Weights of a small contrastive image-text model.
Model: 5.15M parameters, 64-pixel images, encoder activation gelu, encoder depths [2, 4, 2], text encoder activation swiglu.
Rows from block 3 of the text encoder of a small contrastive image-text model, named by matrix and row number. Rows with one number belong to one neuron. Each number is 128 + 32 x the weight over its row's rms, rounded and kept within 0 to 255. All counts start at 0. Numbers have three digits each.
After each neuron's rows are labels from the 100 texts, of 14848, where the neuron reaches its largest size: "fires on" is the input token at the peak. Only what is clearly more common there than usual is listed. The data: flat shapes of many kinds, plain or patterned, on busy backdrops.
# gate: MLP gate (text_encoder.blocks.3.mlp.gate.weight, 768x192), inputs 64-127
# fc1: MLP up (text_encoder.blocks.3.mlp.fc1.weight, 768x192), inputs 64-127
# fc2: MLP down (text_encoder.blocks.3.mlp.fc2.weight, 192x768, transposed), outputs 64-127

gate.508:120098128091141049152128128128109128176123180061082128128128128165128161065154128146128128151098095128148128095128171153128128128128126130128128128128128128090085128128128128117128153042153044
fc1.508:128109128150165128128128090128128128088128170080038176148128130100125082128128098088128128061128128078128128128128128082170139128128174128097128115128098160128053128140061138128120128152116128
fc2.508:128172128086157128095128134128128128179128128054128128149128128226137213128128106128128145128088128145131139118128128138128128167128203131206138128164099132128178200128142128147128128095128093
fires on: "n"

gate.717:128128069128128060128173128148128142128128069128179128128111201101128128128128128099083128164105128128128051128063143143123128128139128128128165204140128060054128128128128128168128128128135128
fc1.717:128079128128046049162128128128128128101128244158126156115128128126128128128128128130128233128128128128173174128116128155110079128180128128128128194128128117128128128128126176062065181128128128
fc2.717:128013128128128128128089159128107097140128128157089226093128152086080128128128191168078100109128132139128072128128131128128158128117128095128128109070128029128105211128155128128054128128032128
fires on: "e"

gate.248:149149128128128121128128065130149141168050128128156128128118176174117128128128166119128128128167083131128077128076128128142062186128156128069128076128149128128128158128195128060123091128105128
fc1.248:183161128222070098128128123128171167191128107097098128056116212128104127162128159128152177121169128117171151128128087128128087153159128128128128128195128189128090109128128113066101128128128128
fc2.248:128102132230097128128128128128128187162147087128128128128128128160128128129122232128123189109088128128128117128183128071127093128128205128128152128128152137128128128101107094050084148128128094
fires on: "w"

gate.442:128128184168128128104127163128128128128128160128116058103082079162215193146128128128162096140128193128194128128063128128162119128116128128128095128128128128143128130128144128054078105190155128
fc1.442:128066128146128127102127128128198086128085128069124128128128114133167128128128128159143128159108219128127159080039160190128128128125128128128128093101128128128157128087115128065142118128178080
fc2.442:128049153128128128129115179152128084128192133154128128128118039128224128128110160128138128128120128128128128112057161128136128088084123155165128128128128128117128102128078128039128128112128055
fires on: "n"

gate.413:113128149192153060218198216128128128128065153128128154128128051128128128074128182128128163128128210153142065128128128128128128128074128064153128106128128202128092128128105128128071188128128128
fc1.413:189164094128104128128092128158128085083073120180128128143186128091069128176128128183128183086192092128128128158128128124083178128128128208098152128128128128162055128128094128189180128169128079
fc2.413:060128097176166128128128128128092103128085157128128126128170076164128128128128128128128128061074128128128128128128128064049128128128097222060063194157128112128128128128128128177128145167154135
fires on: ","

gate.709:046128128205088128093128128092177128128118128098235128128157200128150189065067128147111128128128128141128128128060071128128128128065128128128128128128076128125181064136207128128128161123128142
fc1.709:128128128182128064128128128128128128128072167128166145128128251091128128068090199110104095169128198128128138171128078128128170234098128128187174069128128128128128128171128099150128144128128128
fc2.709:128070051128228081128128128128128161164166128128128150094105106091100128128128182128128128128128091128070090128128128150138128128062092106128186128107128128128107128177091128128089128128128123
fires on: ","

gate.428:196118128128128128128176104077128128060018128045063128060063113128128093128048128128128118110098128128092128145128217128149128096153083061157145128102135139166090128129128173098128066128128166
fc1.428:128154128077128106128154128106128128128106128198128083128195128089170128128128128153083109119181135128046128105180164128128128149128128155128087089128080111128097128128106128128128128164128190
fc2.428:128128128227128111190128071128131116128145070128131128170025163055107128128173128160128128128128128124127128126091128128128128104206128128128128131128128128128128128128206106169174194143128092
fires on: "i"

gate.370:192128172087067128128128128180075128170128150128208128134128128151128185182066154128150194128128128128121128128128050058128160128128095177128029128184128128128128112146168128209154128140146128
fc1.370:159120205128052075083128159128069080128128070142202081128059103107204153128066128141167128178154079128183138128128121076157128093128128158164128067128128128236128128148128185175128128128128120
fc2.370:075128128128120094128128128060128128128128127128172128128064214128128193168128128128141111128134128214071128200128080128128212128128160141179019122154128106128128128128128128128131084094155093
fires on: "n"

gate.46:186177130128087128178180128128077128128129210255110099198081104073128128128128110197148128098208095145127192118105128102164166178113126128184128083167128167128162128074091119073157128152134089
fc1.46:128071123128173128091128128118167128175126128128133128128178174171164088128126088067151128128033128128104067128140066153128110128128128172041128190128189090128092160126128146167128128116128208
fc2.46:200082183169141132081128128128128181158128100128128128127128105137128085128128128151166128105076078128111128175158095158128128128189128141148187116115128093086128176128157065206087128158128185
fires on: "<end>"

gate.131:128130128104061128128128122128147128082067128128156093063162172128128063128127128074185128128128132128128169112136146172141128124128139128128128128107128128161171107120097171128228128128164154
fc1.131:024139060175128128174139149100128128128221144128102154207076107157136159128142128154128129111198099213128064171128108056109073167128171151128166128148128164103096128128171128128051128128128128
fc2.131:128128128162184128128128149125115156157128128128130172182138144128128128085128092196117118128128128123131128099195128178187039084128057128128154148128085154088128140128108082096126158129086128
fires on: "<end>"

gate.620:128069168158191128089165128065128128128063169128128058128053126115128128204128128128128128185106128128025128128096182128128065128128097128040128097128128126128128128128128110092089196128147128
fc1.620:094101068146101128128111185128128201128156077091128176111128128128128177086128128128129128101128166109163128152156067108128191070057129128128128182128128093142151145181177128150128077128128128
fc2.620:177146128128128146128116082140159128128150071144149131182084121128128128128101128056107128128137128187128128128128122128190128128069103128128132128128128128091128128201128076164062086169168182
fires on: "i"

gate.699:150102128128128184128056128128117125178128128128128120128163128128114167050043085067128128111212128128128115098128128124140128128128120193084128155119087064098128112128163096214104166074110187
fc1.699:108128195210108104169128128128128128166128080168128128106128128128071128128128111147155128128128158179096128089127128128128128128166128141071172211128128128089200128128138128094128128075167128
fc2.699:133128191139107128047128091216128052128140116128128123109189186150128110075125131128128128128128112105094123075128125091146128128049171128128128128135079100128128181128128128128194192103128055
fires on: "w"

gate.33:128034128128160128118128128128128128128080120128128128112124128128128128135175128128091128150128239128128128101048128181175128128108154142135128128128128080127135086128128128128128163128128128
fc1.33:185128083157057141128128128128089209101143078128197156128128128128102070134128128128097128128128128081077146162200128089128128080128122128128127128172179128113087128128097146180128128153128128
fc2.33:135128128128128128128128128128128128128128074128159128128128147195085188189220128128106128134128046128055128157167103128128168115128128173073128205128210225128161190116128128244128075128128141
fires on: "n"

gate.564:128131171124128165126128128068161128152163128104115128102173128149128189131128128123128128128128128141128156091128128135128128187128085128128128128208128128037128128128128128128128128128128128
fc1.564:128094128128128128128126089063095196156165137128173128128128082128068096128128131096128128128128128069128116128128078123128128098128128078109128128168160128094128083082128089222128159018128123
fc2.564:128128128128128162054128128128128099128162128128130128032180128128128109128128228128169128128128150089229114149158128066052128164113128117128128128128128064120128128128162079128173136081149128
fires on: "w"

gate.208:128128168145093128128199136128097034108128102128128128099128181173128168117125107128151128128128130128095128043189084103128128171061123101128128128157128059049056128128135189128207142128128142
fc1.208:169174173128082128128128128058114128212128128036128128102092116128116115093068128128128108128128094064128128075130128128224128128128193147114128128128128104070128128128128128128128150082087128
fc2.208:173128128101128162128128128128127031169128128128097128050128098189128204068128128070128055128140128128134130088116128128128128173128128128063128128128128085065116128128128158128218128089128097
fires on: "w"

gate.758:043128215074121128099069128180218128128149122128128141128102054176144175125128128132124061128128112087152128183128128133128085182090184128154128108128128128210128103128128128128128128067153128
fc1.758:128128128128126148130128128128149157128138128090150161128149128128128128128177181122128047143169131128128128169150187147128128180128128128119122128128070128128128128124128041128124088080134115
fc2.758:128152128128128153128128128128128109128128147042128128121209197128128084081171212128128128128060177128128128143128154060131140154158162092128128128193128128128053186102128128219128077093128171
fires on: "<end>"

gate.686:179128173128128128128128177128128128128194128128105128136208128128094189073213128128128128128101128128132128128128103085128111109069086128128128128178165099132054100170128122128240128128128170
fc1.686:131128167128142128160100106128086122128086143107056112128211177150087170085196128128128128146128071128128128148035075070128128128049128165128106128128171128128083128128128076125235128173128096
fc2.686:128158094128128128139128068145128128128128044190097173058128057128128185128068128128127128128219128128128128189128128079128128128136128128115128128114128128107128128154136128122165128128175166
fires on: "<end>"

gate.2:047164128150140128142128128128128128128128128102128128128128128080128112176128128126128137128129129128128138173128217165128086128098161203156128128128128164104084077128115128109104211128128128
fc1.2:128128076128077208128080103110128128128121129128074128128128128094128128128095128128128067199081128091128128128128097128189128128129171128128128044128141128189128157128128128081128128128143128
fc2.2:099107151131037128091128097032073134128083128128141183100128128090180128128128179094128183154128128173128133128128128220128128086128056132153096103044070128145128128128128128128139114128110117
fires on: "n"

gate.712:128128074118134128128068148151128113128128128115100128128128147106157099143128170145149128128128128128163060080056128128128061128163141128081128103101128128066128142128128130128128128128096128
fc1.712:140153059112128128128128128106128097128128207128128082128128177136107094182097189128155128128071127128221128128115118128128128128128114128128128128128159150183128211082159128147064128128128128
fc2.712:128171062128128128176074177128128145128128192161128112128193128128091128128128153128128128128063062128128073147128082128128088110128128096121160128128063128127075128128128128166045128128128128
fires on: "e"

gate.481:128128215128128128074128128140098128093032128128149128128128128166158128175125128154128128153128128083161128064089129128100081128128104185128082081188166128173128176128128128128094186128190064
fc1.481:128128105128146158128128149200093128191187128207128176106151090128128157156128128202128128128128128128174076128128128139080192146128128128179128070128109128173173072128105160128151128128142055
fc2.481:128216164128000128128128128128128128128177128128128128128082092161068128128128121128128162128128128128084128128064128128128097128128128128128084112092128097128060128128128071145128093128128187
fires on: "n"

gate.259:165124128128128075128128128145076128128097141145128128070128158040128099128128166128118112128128085166173151128175128100034128101198128128143121175128082108152128103128109128128128177081157079
fc1.259:128157128131128128205128128128172128095128177092128128174069154162063129128180128073202107053128191128076169091128128174097112128144155128128128128170128163173128128164115105154128128128164190
fc2.259:128165128128128128166128128128128069068151174165128155117054128128128069128113167092128178128097176086158049128185087179069128104197128099198187107127187141174128090128128179114128078128106109
fires on: "n"

gate.512:128144128157128128182137128128128102195128128099128128128233039215128128122109128128158055085128078128128108128128128131128110128151163058166128079145082128139128128128128128128153213128090077
fc1.512:128128132128128128221128112128110128128151082128128223128128128065128128128197128128080128074128128128128116128128144219128140133105128215153179217128128128102128128172128128128122016210128146
fc2.512:128161125082159128233128128128204083128136108128128128171079178128128176184128174128128132087201128128128096154175106163067098128128188172197128128172146122128182118125130128128119096131137128
fires on: "i"; "n"; "t"

gate.233:128101166084149159172065128100174087128128157128213128128128078128128157128128052141176128099128128128095128128128076128128110080128093128128128146128128098091198104128128128101087169128128229
fc1.233:083128128128128113055128128172138175087128128114160128211128128105128128128189128148173128177128128128173106175128128128065128128128149128217102101128073153153128142153128128128128071128185160
fc2.233:128206159128098128128088069072114128128177128128109180128065080128128128175128128160128178183128148128112168128041159128128128192128086128128128088128080128128128068128122107128128150151128193
fires on: "w"

gate.60:085128182146145128128080128128036128046214123090128073128128160128028147128128128128076128128128107156103057151128069128213096188183138128148061173196160128102128150150128128128128128128128184
fc1.60:128128098115128128123146128107206128178128170128179100128134070128181096025118115128128146160181128134128128128128112161028128128103128077177172128071128102128032128067128128128128128128161106
fc2.60:161128164198049128128183128128128110168113150128128074177070114128150130128075054154128197109128128095128105150073129210091128128128108101070128099139128128128128128128128128125150172180065128
fires on: "e"

gate.663:128128128128128128128128095161128128123178189128128148128168128128128128072128128080124128213096128108128128128107128128128199128233074128128128078128158128075128128153128128128045108087158128
fc1.663:128122160116125189128045128173128128117128128193171128160090103128128128128128171193128072128128164128128161128089047091146128128052128128128128122128101128128128128063128161110128128128046128
fc2.663:158085171128067204109203101128128153128128162128186093128128128128128128220101128128161081128155107128084120128128128149056175171196128128083128128128128159209128052128128085083222128192128128
fires on: "i"

gate.416:175103203130128128128128116156108113128159164128128159128237192134131128128128088195128128067129128128128128128092157100121122100128071181128233095182071130109128161128153118128091082130123128
fc1.416:128128171128128128184122128143183135070128194090128128128165162113128089128193084154170128155128128039128101128110160107128128098080128128128181128196152147105128063128128089128128127128152058
fc2.416:154128147102161103121128161206128098128104224125113125094143160101106126164128128128128128128176114128094186189108163133151158128128127128228184118148128162128146046128128128128128153128166050
fires on: "<end>"